Weights of a small text-conditioned spectrogram flow-matching model.
Model: log mel input, arch unet, text encoder layers 7, text encoder norm layernorm, text encoder activation swiglu, activation elu, widths [48, 96, 96].
Training: soap at rate 0.0021, 6300 steps, batches of 128.
Data: 52083 training examples, 15.5 epochs.
Rows from block 8 of the denoiser of a small text-conditioned spectrogram flow-matching model, named by matrix and row number. Each number is 500 + 40 x the weight over its row's rms, rounded and kept within 0 to 999. All counts start at 0. Numbers have three digits each.
After each channel's rows are labels from the 100 clips, of 14976 (inputs lightly noised), where the channel reaches its highest value: "strongest on" is what is common among them. Only what is clearly more common there than usual is listed. The data: chords played on synthesised instruments.
# convs0: first 3x3 conv (model.decb.0.0.convs.0.weight, 96x192x3x3, standardized in use, each kernel summed), inputs 96-191

convs0.49:514468471507499480462468499519517529474472552504493524461543510518458454538523557526544498483464536507451421495491463536509463498500553497518548493469472494561564461488477559545491535501485525542482421392498592468530459467511473457526458520521512497480453543416441518490491475508520521518
strongest on: horn-like; plucked string-like

convs0.0:330537520447523525488475499454515423508477542501499452468383487463430496525528497487424505418491530554478516533482581556510555482529489450477507507496465524516463589496556502482467491486490445575465498515454512476535551550433480547570562553464590452522522527456515449502496520586449532487
strongest on: vibraphone-like

convs0.57:569516529523521579488495479477452443502565488442478520488527540572521525426450445428517503536560542482457462505452505492537506502453468503547505492498479551569512519416492451529455460432497504444529562475487470455497414476484538509542525524510471453456449539512525543516520508549553526518
strongest on: mains hum

convs0.88:454561518462501500483498522474442531560496502495543463471524504488497497569483506512546519528507414421552500462531451507453505464520491508478523493388525568445546439412447480552510488508528484530465439548466522502525489408449571466505542479479513475511557485488514604528392474445471505501
strongest on: thin (high-pass); harpsichord-like

convs0.54:473526472536435505482463502440465513610546448512543444509414483497513566545511463439550520583506395520511571532543464530519454512492415507544495497502502521553590539483473500555516455464519527485490451526516566523467519560416478485560412535515467503475443399522481540509440512521520549543
strongest on: marimba-like

convs0.80:486470505463440521465574457529511568498502449498428530468476465445450451503543534409462477405537462491568514480516559412421451575472528560523530486563520510509492524484460439482577559534447506484515519436527464480476378488540542530486487463455447485476543562534545543469550448472557477512
strongest on: organ-like

convs0.73:488533487488517531512537508535510492526504494493480472478506485478506481501516515480509546491469505500484531545406449477522499504521517502471505554559503468463516461531486465471457542528478486476526586474448469563463597456484520521494531467523465485455465512495514495488461522503514554524
strongest on: arpeggio; playing: arpeggio down

convs0.77:509539475497475586559538434460501435504538443547624486486498570431479513492471427507469513536478487495607454463541464478485521542459483501515524486500562499465516446453539496536547477482539471527491589493516473542487528518503400499484461587567459485491460506538518516407462484500519543496
strongest on: playing: arpeggio up; square lead

convs0.38:466466598562503506515503430496540512507491467455542445531532394447582529518552491543475552444508464524506526522470489512483501444547482465469526521422498465441569517424570478503484533474537496465573485452542481580475417561528495475514490528459462501474467507480555510580484507560452555504
strongest on: square lead; marimba-like

convs0.91:503526498516506492465494486504491483543525523484466511556506366483480474459516460568486499558557475508519540538526524544520444507452503504450586540477584516416498474507514545468558409481518437457491487586520502579505534517466422433488522523503481517508510481510521464506475516521485476485
strongest on: marimba-like; white noise

convs0.93:453423451514417429499577558510493530528572483557496485494475476532453485459488478444454422558447516539440408469470518529520467472559503546476455539474477562555502524476519492570426537433476422579454582521487515508492545465486457517541449484450485578479455517535511473514473491515541552531
strongest on: clarinet-like

convs0.35:415503571429512564506507495434552516516487528539425596459489528572472528508509532505515475525523449499452473505487515491550450487438484522400493510456467438510368500436454547493606483497530492470473445517530465493529534548374455494524554537547520472481417453476492461512563429528603564487
strongest on: marimba-like

convs0.31:546536442455565520495549457548516468484526527477485509528487537475516555517448506563536512511464511522467499461522523493508487475461482519495528491488491486499537528533457476512475490483481569460529544526494437452561502464492508494522525490518449459491456598527473505442506507495513508526
strongest on: arpeggio; playing: arpeggio up; clarinet-like

convs0.43:490493503466520493493483472465485508480526522503461484509527450469497532484528561507494488562478467492580419517453488424515519579492482483502532520519531494564457420566490567513513434514533498482518518456523474557536511474485481482519476550550536437532563482530543492490471474494515522412
strongest on: string section-like

convs0.30:427491583429486556467459493519392506493492478480421554459463500485465441508488513583451515500485525562499446471508549457501449481531433524563496523543527552536523455490433512475434514504574503489475534525473484481562450460561480516548453471435482505510512502527490555469481503480465526512
strongest on: string section-like

convs0.16:470469511497469484474450488466549474517622519515505514487473466485519502539541497501470473459431515524488504527543540550633465518525521475489509466444474558414414574514456486500530568484551471514489531423540503495496497424528484556455492489458464459463542488519504534491522508519504489513
strongest on: horn-like

convs0.6:415452449461478529411541469517512539506445504486478486529369410530479448535501585514428536485547520441506547559461498518475498377536489508573482523425497499534529509553476513523518470508479485463467449524466499513538479498531437511474557521511510469491449542480526546511498571426468555461
strongest on: block; square lead

convs0.46:495499509504486508533517461493563489534522485501544448557509435495523476593508488581479566448475466497496497440532535490503486450443481386477619478508545496487495431467464514549488445466481543521484504525529470520536421510543576536510471562528452458483532493523499535438486537508471508551
strongest on: horn-like

convs0.59:586431490532440506485523480526545460476450447512537549518455446451470458504491443566532458470524550487464536518541515416492420464490554544511490515493531511549505467507493506527463521527467543504488540524434533528501532464596478484456469527488524463502524479559505478485536482449429465552
strongest on: block; marimba-like

convs0.9:485425559507493423505487514518475429488489606461535482485531530533520514504549532486551492479506477545517455428493487516480521550497397465486551539534460437521458572497430474452486568546474577455514512490512552503463475534468465495537509520481406452503494518550488442508485391510417507523
strongest on: saw pad

convs0.60:439546496498499514480492491472513502518569496454434538522506488601502542498534495529458499524465439488540575461470464486433500553541478473466541507470541522502517503555478479532472516363604436494437478540438542566539510430512460572480507427445506533539483487510510494513463472473533464521
strongest on: clipping; text has "clipped"; instrument: organ-like; pink noise

convs0.21:503518522424546527458510562495525512463467514501522529451516478508544500525524537451517600520535504477503487487481400443502460451459512504489546505542500489555474457516520488559521422492465482455531523496522498554483528491507513485492498470604477546523470511515402513497487505500519525443
strongest on: saw pad

convs0.24:457522470431527517440439453545449465511593518522504435531450459567473508542501498547482528536536485551503444501563462541485486505486532485555508480517478571541570501485414518485485477470561545469514476474503480489523483451497495518497541547510502495496486519529475487484543527552528550495
strongest on: saw pad; horn-like

convs0.58:494487413511467503465506562414498420542487527527539477539469482541492429536525506543538436514615429561440543525489441525545499462525527459462503467508456500550511514548449443493487430496468533463508485467572493491511488483487484535523449466533538438498518503565472464457504538506528533499
strongest on: strummed; marimba-like; instrument: plucked string-like

convs0.72:482495522443464591432521510555494524457514518450499476461520492487550440485565513469523496438495430498500492435447488440446498418409464533553550560543550569457450567534512455455534417485564487459536430561461541462406512535559429486529553443496427535474552477507514507545471488509480524488
strongest on: clipping; text has "clipped"

convs0.2:515467475478426558563459501452553564429588492489460523510562474532491443492446468515473525573477498527489509516494523547496486519532491574545542509539568539526476516515473501510531454467511442459491470545477516486439541481469414456473489491457455555498521476492506565558476549511484467484
strongest on: reverberation; text has "reverberant"; text has "room"; marimba-like

convs0.32:376533399453505493527482508443596458530514451514500479435430492495603479536491481548437485469494511503544506525497475535549476531508526457439513501495539466497541521488498479460463465508552524479502502515526530492481520584455516519406510504459499522476508509563507527511519557449495527462
strongest on: saw pad

convs0.74:439626451536522523473524469527504457536466521477506492537503463489496528547543438599520525509527426510534516505470422447530441513510468479493485540500472464549564474538527490476484437500532563541510505470517524510542468500549493480487492450488485464534484486569486469467513470477529531516
strongest on: strummed; marimba-like

convs0.27:506535502565525544505493488452475460456493489485422480516484486482509525458497435508505467551510489511507485435405509503536482460442483485487532520494446489449524390523437476497528429391446513525531473534522512471465433540525537471491517465478505451449515415548475497510429464557431556462
strongest on: clipping; text has "clipped"

convs0.29:443462552447507531456556464517522527467539440499599508469502543551509473555570509486476507492536529513512561446539536562463463476496488516497492529556448518511405459494444535541490508517447433496534455581496544462537535428484485487515556486477483559468456476504510483539479494496538570510
strongest on: playing: arpeggio down; saw pad

convs0.89:467502584448411437518551508435512558493569478508497470473503415592520447553537572496513507475452472464536531495508540488456529455533580548469468500474534505549433478498525535588493470510484484459508566463495461463489484351563517519461596477534509462547537508465559472533469430476467518452
strongest on: marimba-like

convs0.87:416605513481559531430466501436465499445556507473500430494430503453440536514527497476495534532508484497566474513444504443595485595516481490499472468537505485546457451485529491550553457534445486517483450515543493464528533434411518522570530479521595525554493506451426470509541584533574552425
strongest on: vibraphone-like

convs0.20:510464450511454505447482463510541563477533493500480535547528495529487429581530529535468511449543543423554447470504492498423511470509494485542464539510566475556453489530444497598546569486555479409454389487497519558518591439500460447475485517495480518511528505500560421528508492519529508546
strongest on: horn-like; clipping; text has "clipped"; mains hum

convs0.51:464519530453441472488492552575494460507408462514503477502487491553486507477540465486457471486463496511510484458477473519429492499434502490508536503502523444502512560508464468524445509538515474521450453481444508486435506531524477470541512517487464448533519490502518415486503477518532536542
strongest on: vibraphone-like; saw pad

convs0.12:523451479460480593484458521466494528562575489539467524495494470517539517513555478439474418493538485551515535529503526457463483438524494534440496516503470542516513471481475494393440540553550461531461536543485496428452496440562483555485493560499520533526564478597522526465501425513496507550
strongest on: clarinet-like

convs0.85:434542540412479502487523438581490517487520520541473385584497552503495495523466511517512468456487531441464552490466520536508513418557549454534466571504528515537547488499515528475513467462527467455577481491544543523544484554511485502394563510465555519427498503625476485434477468451517501517
strongest on: string section-like

convs0.25:429524514433458504472527483506549515487543558463475495509467505612491493543551426535409530499529532516504497452443596498497420526582567490456492496478500506506403523528512508532544573490515550429502405517584419459539496471484469392524528495453430472542434500489480535486454464553553498466
strongest on: square lead

convs0.82:473489585481474442528520533492461482527489524527516432546479482571501528528531503549473475471502490503504519535557495526444506476572480481511506529533515504488469544496511520445482511472530519469504508480531594475576511588547477457428496459464350465507509509546476451447499461401486472517
strongest on: organ-like

convs0.5:405573601462404482461496464630512480520523538516549485511404544521503449500505513471553476491531532456493540550523522498585511471501450434581486536486517486473472538529515524540488503510514480474488558498475570469586475544490496471348551524492542478458496503523505452462495431524505501509
strongest on: playing: arpeggio up; square lead

convs0.26:362476581540566473567493545325580475451451466469546455419465401519483513493511511523441462514516474573533506491520489521505510542534501544514484480515499462511496502482476482506486501524504540555512532519372495483524480488514523520507466516488441468613505498485521508489535571422424480511
strongest on: string section-like

convs0.19:443559482498525508541498541479503450535513557530487488510440500487519438594529503623475536458479509486543467424515544468510467548570465481484428534485555553526486444529449477513432487520485448503476485481492495500515493503455462510516485486500501429488588544496506462502447511480494509528
strongest on: vibraphone-like

convs0.94:464535541483492506476496558527561517516506466628562433490448489491534496544539425443534564535466514461521529501431419478471466494517536490446452483482528478459525482437499531424477496579468503509520491523495495489515552509469481498457595552562484468580489467512504520400431593539543476470
strongest on: marimba-like; mains hum

convs0.15:499516511364544565503466528539566520447418471549523478495509447504485513523542465509491510482591513529461478520477491554498489576456566508476557475506549449502437466533457446488502445474510575458486538425522549489511533498530548500497521525492485543535512463521411478472475383559559560489
strongest on: saw pad; string section-like

convs0.69:471451538514453485458545486532476427499482522492558493491520516481481473508509486524534487410490550539471557481525528554469521507586535488548524513560503509493474443485439495480461504477494511541564498500460521478539476538553430520516466508459493500450511556526501448402553485510514547572
strongest on: block; organ-like; instrument: square lead

convs0.66:527470525472464490519571482487517517506532516540429531553492498528494485555521570506488481597492528527550500543565590435445471518473499509535446516529643463567515445489420491493512488465513489466531478445482479474496483499489501496489474537526492475608571510528522483474467510544502455515
strongest on: marimba-like

convs0.68:503547464486486562467539508525440527567472494408584495480468443442548444447507485516457510464522537491498488479479540501476561496556490508526510467493545524495579474575461407449447452449481453525525465474512526497454485544567429428482533454479506481506619506525541509459484436531460553499
strongest on: block; clipping; text has "clipped"; instrument: piano-like

convs0.56:508507531473511462480530495515505448505534530466520527495489474511521488505525544482489487535486489439490500471468464522500524527470520433513679440457544573494526512480513473523515431512507514470540474486460554505528480511498498509494523469522512506549488532505489523445490550511445509466
strongest on: plucked string-like; strummed

convs0.52:443503441472459529566565444527523509462554441533527524570520493527435476472481537527407460415484474447511460470582486521535478407461532521493540460511534484575503520574464506493459542499531499480499459490467463526549548447498519517510469496485493512562472586486531532449512538453502531449
strongest on: mains hum

convs0.47:343508507467436510542525514457570479471531503536450442492478484491514507528502565483454527471485482499512546503539556525488480536581570453481525490477532502459553516516446509534498493546523492508492440497547496517450546477528524468499527509452476462535547444501526492511482473493485548531
strongest on: block; marimba-like; instrument: clarinet-like

convs0.28:511524489546450551537566499474455488473501536502469502543451452482461433521446446476553489491461447510477427476481556519538536507416493514570460496513477476506486531486525491490523481457450513469471457427506588485483463509484468406529534482456417489451530450567434522515529476485535538448
strongest on: block

convs0.75:483498542490455543485495436436488475494477473474561526459554546500487461530491468471432505493509498462458558467517458481583423413533475489494532485606527580478420521519499435489469535419461439493467505601367511510500589506466463499520514458436482551471484480491477487535532501511512442536
strongest on: playing: arpeggio down; saw pad

convs0.45:496575536455471496499513509464596478477484538508468478512516478560519541545488474602465490479523482492466499453532524493498469462525482554464519562468576498550453433513419471505463530515465465518464383488478540563527470487498456471486505473558465448495538488493474509470441529469514495468
strongest on: thin (high-pass)

convs0.23:536495505467603532500490465470500504452528543548495515497492502472524534536509563531581516505551510474482503536484466489521480533538452493492506512532486489529491473492510527516567513496472550406593502458562523533541472503515505480504485504515481516467460521543414536528511481507499442483
strongest on: saw pad; vibraphone-like

convs0.63:417548578421554448442487438464483469456519465570481332580563557493471497531510577505457489436439451519538505499444505498488465469550539475526441532574533470462544561491435508487526490479461502525554555530472576490528525534510512476535520473464348524503538508551514502488553541427497517519
strongest on: saw pad

convs0.50:533505513529420538457533455492518512487598455492444473485534492464524482547561502535475521542516445505512534529531499514479458487524465534518471523460498553528543510532495449578503461470540457463472486550486483522515462480529494402475440514489499514491625478600485508473505515488516495527
strongest on: marimba-like